From a checkpoint of a small audio frame classifier: width 384, trained on phrases spoken by 400 fixed synthetic voices.
Rows from block 3 of a small audio frame classifier, named by matrix and row number. Rows with one number belong to one neuron. Each number is 128 + 24 x the weight over its row's rms, rounded and kept within 0 to 255. All counts start at 0.
After each neuron's rows are labels from the 100 clips, of 14976, where the neuron reaches its highest value: "peak on" is the class under the peak. Only what is clearly more common there than usual is listed. The data: phrases spoken by 400 fixed synthetic voices.
# fc1: first MLP up (model.blocks.3.ff1.fc1.weight, 768x384), inputs 256-383
# fc2: first MLP down (model.blocks.3.ff1.fc2.weight, 384x768, transposed), outputs 256-383

fc1.247 [123 119 151 106 143 210  73 125 135 148 137 131  93 136  91 115  98 123 141 126  95  86 158 109 139 114 118 139 122 124  88 119 128  98 118 126 147  94 130 175  65 171 139 125 158 122 162 128 130 167 130 158 121 164 134 163  75 122 120 127 120 140 101 149 126 135 132 162 151 102  92 111  97 136 145 148 139  97 128 142 145 145 141 117 119 119 135 155  97 139  77 168  69 139 133  87 131 147 174  95 133 164 115 136 114 116  91 145  72 121 153 127 129 115 142 115 107 163 118 136  70 121 145 137 160  97 110  98]
fc2.247 [143 139 120 174 105  97 134  99 139 101 128 143 140  85 133 148 156 164  99  96 152 163 106 170  92 160 145 180 105 127 166 112 101 131 164 160 134 166 112  96 134 137 109 146 118 124  85 141 134  92  46  80 107 154 135 140 162 134 140 119 171 117 162 123 119 117 144 121 143 175 179 115 135 138 111 119 114 139 116 130 148 137 112 138 124 181 131  80 147 136 150 113 134 133 128 146 129 128  94 169 131  83 170 146 169 115 128 120 146  84 134 116 160 156 155 126 165 153 127 127 149 116 149 132 112 139 121 123]
peak on: /ɪ/

fc1.747 [ 80 139 100 146 148 126 101  76 148 122 169  92 111 151 103 151 138 126 114 123 144  94 164 126 158  93 136 128 118 131 116 102  93 121 119 124 130 144 133 127 194 128 127 161 104 147 135 136 166 124 148 196 106 135 135 126 161 104 138 122  98 149  85 113 123 128  95 132 158 139 150 139 121 134 140 121 107 133 177 145 135 125 120 150 137 121  96 115 129  71  99 155 126  78 143  89 143 158 136 132 124 138 147 151 119  92 127 113 118 186 132 197 139  94 159 169 135 157 102 116 112 124 165 142 127 162 167 150]
fc2.747 [131 100 139 130 134 105 128 154 151  69 116 148  98 122 136 103 117 152 148 133 161 146 114 133 148 140  72 105 139 110 110 175 128  85 162 170 143 160 146 160 121 152 111  88  98 138 145 123 112  83  98 118 139 102 151 127 128 147 129 150 135 116 159 121 147  94 160  89 148 104 101 103 105 101 131 139 125 127 116 101 129 110 123 121 161 147 132 166 116 128 112 135 117 141 129 149 131 141 107 137  78 147 114 125  71 115 107 109 154 124 141 147 135 153 138  99 127 112 202 189 125 120 129 132  97 132 113 169]
peak on: /i/

fc1.285 [123 113 145 136 164 153 106 115  77  98 131  92 123 122 107 144 163 124 115 123 102  99 112 136 129 107 124 109 101 158 108 157 104 113  88 105 173  49 134 148 119 143 128 138 138 160 133 136 144 128 142 129 142 122 170 131  99 115 134 137 120  99 181 103 117 117 146 133 134 110 143 107 119 155 104 148 107 137 145 156 141 122 151  92 147 144  90 146 117 130 133 136 137  87 146 151 133 110 117 161 113 160 109 135 112 100  77 137 107 136  87 124 165 114 178 141 111 119 156 136 112 127 131  95  78  92 119 101]
fc2.285 [115 157 120 101 107  67 169 158 151 121  98 168 130 133 160 146 104 129 110 108 122 150 149 131 133 137 103 142 153 120 125 173 127 111 157 121  99 149 127 156 108  50 133  98  82  72 120 127 110 179  85 106 135 133 122 173 118  81 124 103 189 169 127 127 183 147 105 133 133 150 150 101 104 147 135 112 151 120 124 148 142 114 124 114 145 139 169 135 119  99 155 171 134 175 131 103  68 162 149 133 122 120 114 137 115 176 138 173 152 142 164 156 139 121  99 131 156 136  95 129 137 139 124 132  96 122 135 127]
peak on: /ɪ/

fc1.493 [144 120 156 150 196  82 131 122 145 128 101 118 147 130 129 107 132 118 105 147 164 119 118 132 114 132 133  99 127 168  79 147 122 113 150 119 172  70 131 155 120 108 138 138  95 102 125 118 106 147 110 125 120 149 133 150 167  87 137 156 144 106 165 112 114 152 146 117 146 100 117 121 150 185 114 111 124 123 142 123  94 100 129 119 133 125 129 158 136 117  89 145 118 123 102 131 100 115  61 113 103 109 124 124 117 182 119 104 139 130 137 100 118 108 142 127 109 113 202 134 119 131 160 161 135 101 127 158]
fc2.493 [108 148  83 112 130 143 144 128 145 115  91 148 108 119 128 161 138 111 127 115 125 148 137 140 161 180  98 137 122 121 150 115 135 101 116 103 112 157 153 146 121 140 109 169 113 160 162 136 136 133 133 113 132 119 141 137 144 122 102 104 149 130 128 132 139  73  88 133 109 121 117 105 115 120 142 130 143 102  98 152 168 105 109 149 139 123 107  80 149 140 112 124 129 144 113 119 122 173 191 132 149 148 167 133 118  73 128 125 108 176 140 197 157 141 140 139 149 127  96 111 159 121 119 121 114 182 164  97]
peak on: /i/

fc1.387 [144 138 125  97  99 125 136  62 160 158  93 123  86 140 134 165 153  89 123 111 148 143 155 138 120 149 148 114 160 125  81 117 103 160 133 134 167 116 141  81 131 151 113  84  86 153  81  99 126 167 121 129 176 131 141 118 153 173 143 152 120 149 129 131 150 145 139 152  98 125 154 102 175 127 122 102  84 135  96 105 150 178 140 121 127 108 112 122 111  65 166 118 144 150 134 144 120 116 142  95 113 127 126 153 112 172 111 145 103 149 127 122 112 130 124  97 154 100 135 149 102 132 119 148 108 110 128  92]
fc2.387 [139 147 151 170  92 149 165  86 150 127 166 134  84 150 141 132 133 112 172 109 196 110 125 153 158 125 102 178  98 146 157 171 101 131 142 134 161 116  92 119 109 146 130 144 127  84 116 208 136 130 139 126 100 162 149 138 174 112 118 111 101 155 143 109 134 110 116 104 103 128 134 135 117 125 144 150 145 134 123 127 111 154 157 142 171 107 108 119 125 198 125 111 187  93  97 137 175 133  69 163 148 175  99 113  97  92 114 120 137 103  82 114 155 132  69 144 169  91 113 136 136 147  98 127 113  93 148 114]
peak on: /g/

fc1.686 [130 152 120 129 175 152 109 116 130 171 138 185  96 157 136 159 129 124  97 109 185 161 142 136 126  84 105 126 163 111  93 116 108 127 130 138 123  94 132 138 168 133 132 124 130 135 140 141 166 112 123 116 140 116 104 138 122 137 175 134 117 106 148 120 107 117 116 188 176 153 124 161 143 141 129 159 153  92 130 128 162 143 147 121 114 132 109 185 152 100 117 109 131 127 113  88  96 139 108  87  97 110 133  69 125 160  85 147 121 146 151 179 130 116 145 116 118 130 114 153  89  94 153  75 116 118 137 167]
fc2.686 [112 107 120  84  95  68 125 145 125 128 150 137 117 147 113 142 126 146 115  95  91 128 120 113 145 130 147 108  63 145 145 150 115 114 107 152 154 128 148 100 134 117 156 131 131 125 134 109  75 133 155 121  92 175 126 123 154 117 118 132 201 138 147 166  76 132 133 164 133 194 127 104 143 121 128 121 140 140 145 145 166 108 137 120 145 138 146 162  87 152 112 130 113 144  83 191 141 121 146 139 112 180 137 168 127  76 154 167 146 123 119 124 119 165 139 107  89 116 126 132 138 106 104 128 140 108 152 111]
peak on: /ɪ/

fc1.234 [137 159 142 134 101 100  80  85 118 118  86  90 147 144 129 142 140 132 102 104 147 147 139  81 145 167 130  83 138 118  99 133 128 111 147 100 103  45 122 132 119 105 121 122 125 149 165 110 131 133 173 112 100 125 127 139 147  75 132 161 140 130 166  99 125 132 152  95 131 145 136  95 163  92 179 140 111 121 169 169 161 123 144 155 124 132 169 120 158 164 138 119  99 153  90 152 139 144 111 109 149 125 132 141 123 104 140  88 122 109 128 124 163 139 106 129  96 135 141 140 117 139  91 128  89 136 146 113]
fc2.234 [131 112 129 101 135 151 135 117 133 110 113  94 108 138 147 146  78 171 134 131 172  81 150  89 129 117 169 132 135 153 128 129 114  99 122 119 142  77 106 129  86 145 149 106 130 130 122 122 138 155 133 163 178 105 176 146 154  99 145 110 137 134 139 144 116 103 108 101 120  79  89 137 219 139  92 128 129 102 162 119 103 190 135 126 125 115  78 121 131 135  92 130 152 149 137 116 119 102 109 130 109  95 101 133 147 142 115 147 142 130 148 141 129 118 101 173 140 153 141 163 109 138 127 115 123 103 154 110]
peak on: /p/

fc1.607 [127 133 163 130 145 107 132 132  93 161  96 129 142  54 143 114 175 117 126 161 157 126 113 175 107 120 107 125 113 150 120 106 132 150 153 106 115 125 146 126 120 143 130 153 124 110 138 174 130 116 123 137 108 139  95 124 124 119 108 102 118 147 144 148  86 161 105 145 132 158  98 115 137 166 135 127  96 119  77 130 138  99  93 131 129  87  92 128 130 112 110 162 111  95 116 132 110 124 169 123 168 164 146 166 145 108 149 160 139  92 127 101 110 132 141 152 125 130 124  85 124 137 145 130 171 141 141 147]
fc2.607 [ 98 169 145 117 133 117  86 131 120 138 126 172  77  59 161 140  77 124 105 156 141 144 152 110 154 124 101 122 136  89 107 131 114  71 115 152 124 152 131 135 151 142 141 128 139 142 141 100 140 124 151 112 142 131 102 155 159 141 131 138 179 134 168 142 135  89 109 114 125 119 106  88  73 132 103 105 134 107  93 123 137 108 123 124  90 142 142 106 122 150 112 154 172 114 143 151 143 120  53 118 114  94 141 116 103 120  78 102 100 143 127 108 115 129 118 139  89 103 117 128 106 109 139 124 138 134 146 144]
peak on: /g/

fc1.100 [106 104 150 114  97  61  89 118 102 158 116 130 116 142 129 106 108 125 137 112 108 132 133 140 154 132 131  95 189 128 109 174 136 121 156 133 117 103  95 157 131 134 128  54 136  83 140 117 111 144 165  95 149 168 151 175 121 145 150 133 120 108 113  89  84 142 130 137 118 110 139 129 131 103 121 107 159 180 154 169 105 145  93 130 135 122 167 129 122 106  96 130 169  86 120 135 115 121  82 169 158 116 130 118 106 122  96 103  97 120 116 113 124 140 108 132 111 149 163 136 104 145 165 148 148 120 114 132]
fc2.100 [147 133 136 171 165 195 153 130  96 102  80 116 128 149 156 150 134 109 135 151 118 111 126 155 105 135 153 153  70 115 134 102 126 172 128  99 122 108 145 104 124 137 101 140 131 161 122 139 133 116 126 134 117 133 116 147 123 133 115 121 144 106 126 119 161 130  95  92 124 114 125 102 156 130 133 184 158 129 124 113 110 146 116 130 137 126  98 133 149 129 126 129 118 142  98 153 100 119 174  80 104 140  84 152 104 145 139 120 126 148 117 126 106 173 112 102 130  98 160 159 157 109 110 137 123 102 131  90]
peak on: /p/

fc1.363 [129 178 115 117  86 162 122  83 160 142 118 107  90 118 139 117 145 112 108 125 125 146 101  90 126 112 127 151 136 143 123 132 142 129 162 179 157 121 186 104 117 146 129 135 133 140 122  95 108 139 132  95 134  99 142 125 140 196 108 135  94 150 122 119 130 149 141 119 143  77 156 110 131  91 145 113 131 114 157  73 107 115 105 147 139 144 138 137 144 171 125  93 166 147 125 145 161 135 128 144 147 135 104 137 121 102  92 129 113  75 121 113 176 176 122 175 131  98 118 130 136 150 155 147 130 142 109 135]
fc2.363 [127 149 118 133 129 100 108 127 122 131 123  93 134 157 112 100 175 143 111 104 122 157 162 111 130 122  98 108 161 119  66 113 106 146 122 135 168 102 143  86 151 137 122 105 102 129 145 127 141 148 103 142 108 136 113 116 114 140  84 129 146 135 109 132 128 135 122 128  88 119 162 123 154 135 104  97  92 132 116 131 106 129 213 125 170 114 130 145 138 128 118 156 195 107  88 132 109 115  75  94 131 137 112 102  96 111 157 118 117 124 132 130 165 123 107 124 141 100 115 117 125 142 103 147 121 139 125 117]
peak on: /g/

fc1.496 [124 142 106  96 127 120 107 156 141 119 105 115 138 104 144 109 127 121  99 156 131 107 158 123 115 112 173 168 177 159 105 124 152 105 130 126 155 131 160 116 141 153 124 150 130 121 119 171 138 143 121 115 100 152 128 161  91 133 134 152 166 119 112 147 173 114 142 151 159 116 100 164  97 142 106 144 141 135 118 103 124  78  75 131 146 120 156 162 129 113 134 146 152 171 149 153 108 160 102 102 133 101 142 124 125  88 136 130 124 122 121 108 134  93 139 131 159 158 134 117  92 158 106 128 130 154 144 113]
fc2.496 [ 83  91 124 119 142 117 173  95 105 129 147 137  75 151 157 136 166 120 106 107 148 115 169 121 147 121 110  72 134 127 128 157 142 142 135 149 122 131 103  81 132 171  89 160 137  91  84 109 126 107 118 105 160 107 122 130 136 120 114 126  95 155  79 126 106 169 118 127 106 151 145  74 123 136 111 110  85 120 136 127 191 135  97 129 116 118 133 123 119 170 129 145 120 141 149  90 155 160 100 166 140 146  94 106 120 157 117 101 103 150 146 144  84 168 115 125 129 120 118 127 128 110 132 106 106 120 132 149]
peak on: /θ/; /f/

fc1.370 [137 166 103  98 141 168 115 116 127 117 134 132 132 131 126 140 160  99 104 120 160 119 112 139 105 122 103 124 100 129 105 180 149 172 161 137 148 144 138  79 122 188 155  80  99 125 116 131 106 115 144 135 149 117 111 101 140 113 118 137 120 118  82 132 146 130 126 139 128 141 105 110 172 164 147  98 121 113 148 165 139 139 154 161 146 134  77 148 110 129 118 133 139 137 108 133 107 146 148 129 100 131 113 117 146 107 117  95 141 160 104 154 118 144 136 134 152 119 160 153 102 164 122 113 175 156 153 131]
fc2.370 [ 98 114 148 180  81  95 140 104  95 167 128 144 105 165 122 122 146 168 103  86 109 171 138 146 161  72 194 130 146 113 178 134 129 141 149 104 110 110 149 192 125 168 156 139 134 113 131 137 128 147 123 156 136 124 155 114 146  86 133 155  72 121 151  91 125 127  92 113 123  81 120 152  87 133 120 140 119 135 115 126 119 158 167 135 113 143 162 138 163 122 131 120 113 130  92 101 162 125 109 158 166 142 125 137 142 125 126 166 158 121 180  57 125 146 114 120 148 128 121 138 107 139 122 114 130 120 165 150]
peak on: /g/

fc1.535 [100 120 127 104 125 137  57 130 138 150 124  76 128 134 101 126 115 169 129 122 116 157  99 107 159 141  90 128 124 101 151 131 105 129 120 113 174 176 139  97 123  71 162 163 136 126  70  87  87 123 106  68 118 143 177 136 147 139 142 126  90  95 105 105 145  95 130 122 117 109 124 162 129 127 115 118 118 112 156 170  94 120 112 150 110 102 132 150 113 128 153  98 144 177 144 156 122 104 149 139 149 125  68  99 107 105 143 126 119  97 161 134 110  95 121  90 156 133 141 120 124 129  93 160 103 136 131  93]
fc2.535 [108 113 144 157 156  93 110 102 106 146 111 143 110 128 167 177 178 125 126  92 113 129  85  90 134 120 119 128 119 113  78 104 111 127 120 121  92 121 165 127 138 142 159 175 129 151 136 112 107 129 101 148 107  83 166  81 156 105 106 127 113 102 142 142 128 153 173 123 147 102 100  90 134 121 138 169 106 114 159  92 130 121 144 118 121 119 135 155 134 105  89 125  81  77 162 164 151 170  95 109 144 139  84 110 123 156 133 109 107 141 128 148 114 189 133 149 149 161  84 138 116  95 126 139 102  84 122 143]
peak on: /ɪ/

fc1.108 [152 133 102 117 106 124  95 157 126 112 140  85 148 151 105 106 140 187 169 109 110 135 116 150 153 127 100 100 129 141 103  52 131 148  90 133 148 140 120 101 133 168 167  95 161 149 125  99 151 109 112 110 144 120 107 134 118 143 124 134 110 108 108  89 174 139 128 107  77 137 114 124 156 167 146 115 118 155 123 139 155 153 159 150 156 144 139 105 121 114  79 109 140 131 150  96 144 149  98 118 118  98 131  96 160 111 109 118 158 125 123 129 105 141 129 144 127 153 104 143 184 124 108 162 108 162 132 105]
fc2.108 [ 75 137 133 169 130 132 119 134 133 118 141 141  91 135  79 120 153 186 135 134 121 139 172 141 114 147  77 136 100  83 122 149 121 171 150 138 121 121  94 144 159 114 154 106 142 164 171 156 109 169 122 137 119 153 114 144 119 143 116 152 113 129 103 137 136 123 151 159 149 159  74 170 108  86 128 152 124 120 111 147 108 108 111 110  80 118 112 128 121 153 122 125 121 138 141 115 108 109 145 118 186  69 120 167 144 109 103 150 110 141 132 114 146 108 130  87 145 133  88 120 128 140 121 139 134 122  90 135]
peak on: /ɪ/

fc1.432 [154 154 146 128 140 129 106 135 143 110 204 165 166 157 119 117 141 118 135 117 126  96 122 135 125 103 109  85 133 118 108  99  98 122 127  76 112 116 144 170 121 114 125 131 155 111 114 129 104 157 167 115  75 109 116 143 151 175 125 153 161 108 136 108 115 130 120  97 113 128 139 108 128 132 127 124 106 107 180 138 117 144  97 162 104 137 169 124 105 144 111 143 175 171 136 116  83 134 185 131 113 163 143 123 129 133 109 167 149 116 109 113 149 132 109  95 145 144 132 121 125 116 124 127 117 139 139 140]
fc2.432 [112  88 122 112 176 123 130 109 116 171 158  98 100 119 147 110 146 130 105 103 103 182 120 139 146 142 169 162 127 123 146 124 121 107 131 157 121 138 121 100 114 175 174 127 123 116 111 118 171 112 121 139 147 129 156 175  75  84 117 140 143 112 144 143 131 148 105 146 100 140 140 139 111 145 125 150 129 150 114 134 163 120 156 127 116 142 130 152 163 109 136  83  97  84 131 149 123 102  92  90 116 109 157 130 104 110 121  97 140 181 158  98 120  99 134 148 133  96 123 107 116 132 125 138 111 162 130 159]
peak on: /θ/; /f/

fc1.580 [147 141 111  92  80 155 124 106 104 107 135 139 147 118 122 138 144 118  89 100 191 122 134 141 111 131 129 123 133 118 118 122  74 156 115 131 110 152 105 139  87 131  93 136 126 110 118  95 131 139 108 122 148 129 167 134 137 106 120 151 144 145  81  75 100  85 162 152 125 150  77 135 158 170 168  90 131 121 127  77  90  99 118 119 131 127 103 108 144 146 109 149 130 133 149 116 143 125 126 101 120 158 153 127 156 134  97 110 114 161 176 121 108 141 146 148 129 145 102 104  97 100 121 153 102 162 120  86]
fc2.580 [119 158 180 184 124 114 139 113 147 111 121  68 151 100 172  99 100 142 117 129 130 120 137 111 150 159  98 139 159  97 139 122 140 140 164 117 144 149 172 163  90  97 124 146 132 135  67 150 143 114 154 142 125 139 111 137  60  89 114 122 140  83 154  80 129 177 111 111 138 100 126 130 165 118 111 128 103 122 152 129 163 126 102 149 162 145 161 141 123 140 154 113 113  99 118 148 123 159  89 126 136 137 116 112 110 165  98 139 119 178 114  82 118  80 131 138 109 114 128 116 145 180 142 121 150 137 171 144]
peak on: /p/

fc1.485 [127 115 122 136 130 168 122 186 127 120 142 118  94 109 147 114 151 108  80 147 113 184 113 166 111 119 183 116 143 122 115 204 146 126 113 159  89 136  93 119 163 129 123 150 127 137 150 137 111 143  99 106  97  99 106 137 109  95 163 156 135 128 134 149 116  85 101 115 137  86 126  98 157 139 144 124  55 109 100 103 145 118 153 153 163 117  77 117 148 147 155 101 171 112 189 100 151 116 123 166 164 135 109 103 151 165 128 116 102 130 139 129 104 136 112 118 100 115 125 125 129 132 130 124 156 130 132 130]
fc2.485 [121 165  73 148 119 164 119 139 167 172 120  89 136  92 135 127 144 134 123 104 168 134 135 135 149 182  94 100 106 153  87  98 131 167 122 101 121 124 130 138  99 124 129 120 126 105 146 129 153 143 110  87 147 107 180 102 123 133 127 141 133 135 157 127 176 120 111 128 123 125  91 172 114 148 102 133 179 132  99 150 156 115 163 121 131  91 161  87 105 121 147 149 118 143 122 117 108 157 159 144 117 123 161 134 142  88 112 139 132 159 156 153 161 136 159 140 137 134 100 184 131 150 159 142 131 114 117 145]
peak on: /p/

fc1.376 [137 169 167 145 123 111 125 126 154 125 137 109  97 139 122 120 159  87 140 151 103 115 104  93  90  78 141 156 103 136 118  91 140 150 163  99 135 121 116 100 132 153 128 122 188 130 132 104 141 152 143 134 139  76 126 133 113 126 143 135 131 123 101 102 156 107  94 149 118 136 127 133 120  85 121 100 106 131 124 111 113 107 144 111 169 129 147 132 148 111 161 168 147 144  82 144 131 130 132 153 144 113 111 123 119 116  90  93 153 124  80 110 131  99 115 178 116 183 155 146 170 148 106 127 122 123 134  95]
fc2.376 [146 128 116 110  65 135 105 120 116 128  78 142 109 135 134 144 162 134 102 160 131 121 104 130  94 167 109 135 140 124  89 140 139 143 138 178 171 104 105 123 106 105 142 113 122 152 137 107 133 136 129  53 142 103  84 122 108 154 128 131 142 126 109 120 110 154 143 117 139 115 133 119 161 131  85 126 110 144  90 115 100 121 171 134 130 118  85 130  87 166 162  87 177 102  88 121 136 138 128 146 122 180 145 108 107 115 141 139 126 132 141 168 119 139  77 160 137 110  90 124 116 151 151 125 128 134 126 161]
peak on: /g/

fc1.356 [110 172  87 143 166 144 129 113 146 138 143 146 116  95 135 130 113  99 129 148  86  79 116 170  54 131 116 173 173 173 102  73 141  98 154 133 127 122 131 119 113 123 130 129 121  83 135 117 114 106 107 107 126 172 136 143 111 134 135 129 141 150 160 123 138 132 151  83  96 103  98 128 128 112 171 140 152 144  95 140  94 125  78 179 125 133 156  89 124 151 127 149 124 118 137 130 101 147 128 133 100 132 157 140 134 181 163 110 120 115 131 108 142 135 136 145 143  94 115 115  87 149 182 105 141 107 106  80]
fc2.356 [123 124 115 117 109 171 108  77 106 110 154 146 127 134 105  71 125 114 169 157 133 171 138 137 145  93 136  85 119 155 160  94  64 124  85 178 126 136 132 152 120 104 133 128 133 117 112 110 122 142 120 128 107 177 185 157 145 103 126 135 143 117 118 143 116 112 131 149 106 180 151 129  99 156  87 166 111 139  94 140 141 139  98 136 111 123 153 125 120 112 126 170 162 133 143 134 102 162 100 140 147 134 158 110  46  80 125 137 121 145 148  78 104 139 182 133 136 133 134  94 137 169  78 139 103 170 166 148]
peak on: /θ/; /f/

fc1.459 [155 144 158 128 114  92  73 119  94 111 121 146  95 119 146 112 117 113 108 129 127 125 136 134 101 161 147 124 151  84 141 157 143 117 153 129 124 165 146 116 116 111 148  80 130 135 184 140 128 113 152 116 119 107 142 131 139 145 161 128 115 140 143 136 107 120 157 151 114 161 123 102 139 163 140  90 157 150 161 113 157 122  84 135 147 105 102 176 130 148 120 153 187 139 159 120  99 131 133 167 119 167 156 165 127  90 125 171 117 132 148 107  80 132 107 124 142  72  94 117  87 101 160 125 110 180 144 131]
fc2.459 [140 122 121 171 103 135 129 102 115 132 118  97  76 154 103 125 133 100  69 131  64 107 165 118  96 124 149  84 147 116 100 132 140 110 108 112 121 106 111 147 116 119  98 144 145 130 112 120 133 135 124 130 123 155 171 158 127 111 104 112 137  94 128 121 128 167 125  99  85 153 126 101  72 182 114 138 126 117 119 112 141 155 102 136 123 103 147  97 168 139 146 118 157 122  98 159 161 165 128 159 124  88 150 150 128 133 113 125  92  93 121  97 123 144 117 140 167 116 133 131 139 110 137  97 130  94 142  94]
peak on: /θ/; /f/

fc1.478 [ 85 148 144 114 133 117  92  83 141 131 156  89 139 106  99 153 163  80 111 146 111 143  93 107 104 131 153 124  96 122 124 126 110 122 115 137 169 109 123 141 165 100 154 161 113 144 118 121 124 158 134 126 132 111 145 142 151 147 112 132 118 140 176 107 117 132  88 102  95 139 124 131 135  99 128 103 152 100 127 136 105 158 164 105 164 120 158  89 135 114 114  80 137 149 115 122 153 118 130 140 132 155 158 134 144 125 162 142 143 110 130  82 131 131 167 113 122 168 100 129 145 160  92 121  63 122 103 124]
fc2.478 [139 122 109 141 130 141 132 105  58 154 103 152 118 117 168 115 114 141 147  96 165 133 142 138 123 129 121 125 132 136 175 135 175 147  98 124 132 126 111 123 144 149 119 110 120 158 137 114 143 140 104 121 137 165 104 101 124  92 111 146  94 111 131 110 112 148  88 150  90 133 152  92 169 147 158 166 133 203 140 153 137 110 125 144 106 187 138 146  94 119 122 159 137 107 112 121 136 146 148  97 139  95 150 121 127  78 137 122 129 157  96 148 116 134 140 148 146 104 133 140 104 129 138 129 113 133 138 128]
peak on: /ɪ/

fc1.254 [103 128 100 148 166 128 140 152  86 117 133 137 134  97 142 197 139 114  95 169 114 125 109 120 180 133 108 121 142 144 108 115 111 147 141 138 133 135 149 104 156 120 112  57 142 107 157  86  93 145 135 149 128  85 124 143 124 125 201 136 181 104 162  78 163 160 129  87 140 157 164 147 139  98 131 128 107 107 108 113  79  87 120 121 138 118 152 103 138 126 152 134 140 134 124 119 213 147 124 131 116 142 166 113 160 138  74  95 124 119 122 101 107 104 141 126 152 110 123 105 150  98 167 129 127 110 112 107]
fc2.254 [119 133 147 142 111 142  93 143 136 139 124 104 133 159  90 133 116 169 157 103 151 153 160 138 117 111 153 144 102 170 123 192 109 150 121 158 127 100 125 143  92 153 171 158 104 104 117 141 169 125 125 136 122 129 112 162 115 138 132 129 136 137 128 131 117  96  55 170 162 116 143 111  96 164 140 159 148 122 158 140 131 145 112 124 130 151 104 113 129 122 122 138 133 134 127 161 120 156 106 138  88 112  81 147 149 158 175 111 107 126 124 137 148 115 106 133  97 117 162 128 154 136 110 152 113 129 123 150]
peak on: /ɪ/

fc1.342 [139 115 103 114  81 123 127  84 132 131  89 175 161 132 163 147 127 121 130 122 108 131 118 150 124 102 218 119  95 137 134 129 120 113 147 119 138 133 130 125  73 118 157 174 132 141 142 129 142  77 129 159 132 110 105 118 161 112 104 127 100 122 160 128 121 163 140 154  68 115 136 153 130 156 171  83 120 139 128 150 122 122  87 129 135 107 142 156 124  97 137 105 101 128  95 133 124 152  87 100 152 108 153 118 131 133 101 117 103 130 213 135 111 115 141 147 157 108 123 110 116 139 124 138 129  61 135 158]
fc2.342 [114 155  96 106 180 116 139 115 112 111 150 124 133 104 152 115 101 135 133 110 160  98 126 200 108 130 115 144 108  99 113 167 108 140 127 163 108 134 119 127 151 174  94 130 105 129 151 140  84 151 131 136  92 148 119 132 104 114 180 143 142 173 113 126 103 116 163 125 135 130  88 138 146 131 147 143 130 120  69 111 120 166 111 118 146 179 136 102 127 105 103 121 110 145 153 130 137 142 148 189 121 122 160 147 139  68 121 128 126 138  81 159 124 161 110 121  96 100 112 145 137 130 166 115 135 137 138 127]
peak on: /s/

fc1.504 [115 123 123 145  84 129 150 116 154 139 108 116 136 141 151 175  98 161 111 123 134 113 181 133 122 145 143 155 152 138  98 135 127 132 108 170 117 144 143 113 163 120  87 177 143 139 107 117 117 130 163  92 149 102 134 125 135 104  95 138  84 146 142 120 146 159 154  69 100 157 113 107 149 112 121 161  92 106 119 162 128 187 134 121 111 101 132 137 133 133 164 144 110 139 141 120 117 109 101 170 183 114 109 144 130 133 127 112 153 116 139 129 100 137 105 164 110 145 124 120 129 110 110 151 132 169 145 107]
fc2.504 [110 125 122 106 131  83 130 156 131 143  98 136 114  98 147 125 134 142 112  77 106 124 150 157 125 150 137 130 144 106 137 111 147 119 109 146 148 115 125 143 106  97 124 109 139  91 111 143  89 168 120 155 111 169 142 147 165 133 166 164 122 136 171 145 173 140 148 108  97 112 119 146 179 111 135 118 174 121 138 145 107 144 134 120 177 118 146 147 142 116 125 144  98 150 155 153 104 148 109 119 113 128 128 151 139 137 140 134 128 149 102  97 154 107 133 123 107 152  97 147 126 109 146 120 148 129 101 173]
peak on: /p/

fc1.271 [186 186 150  98 108 145 116  87 150 173 117 147 104 121 141 126 140 134 156 137 149 148 155 150  98 116 161 125 130 160  91 105 124 155 177 120 137 108 166 150 136 141 139 162 126 136  94 155 133 130 141 114 115 165 120 118 147 155 151 113 149  78 102  98 126 137 153 130 104 123 125  82 101 110 154 123 166 113  65 125 114 184 154 140 134 158 126 150 142 166 130 152 126 116 109 108 111 132 112 178 119 141 141 129 127 175 113 193 158 126  76 120 146 131 130 114 151 140 103 111 124 125 111 107 142 122 111 151]
fc2.271 [104 147 122 120 137 120 189 122 125 113 186 162 156 161 157 125 138 115 167  93 117 138 123 161 189 125 124 147  63 139  98 193  98 127 149  94 151 133 148 111 108 106 108 114 115  81 127 105 111 154 130 125 142 111 162 106 149 180 102 135 135 144 132 111 154  96  93 133 134  86 107 104 109  95 116 130 138 111 134 105  90 134 129 112 166 146 124 109 120 153 137 149 146 123 112  91 109 140  94 123 133 106 139 132 152 124 104 131 133 108  96 147 114 168 127 103 106 182 117 134 145 155 158 133 151  88  93  88]
peak on: /g/; /b/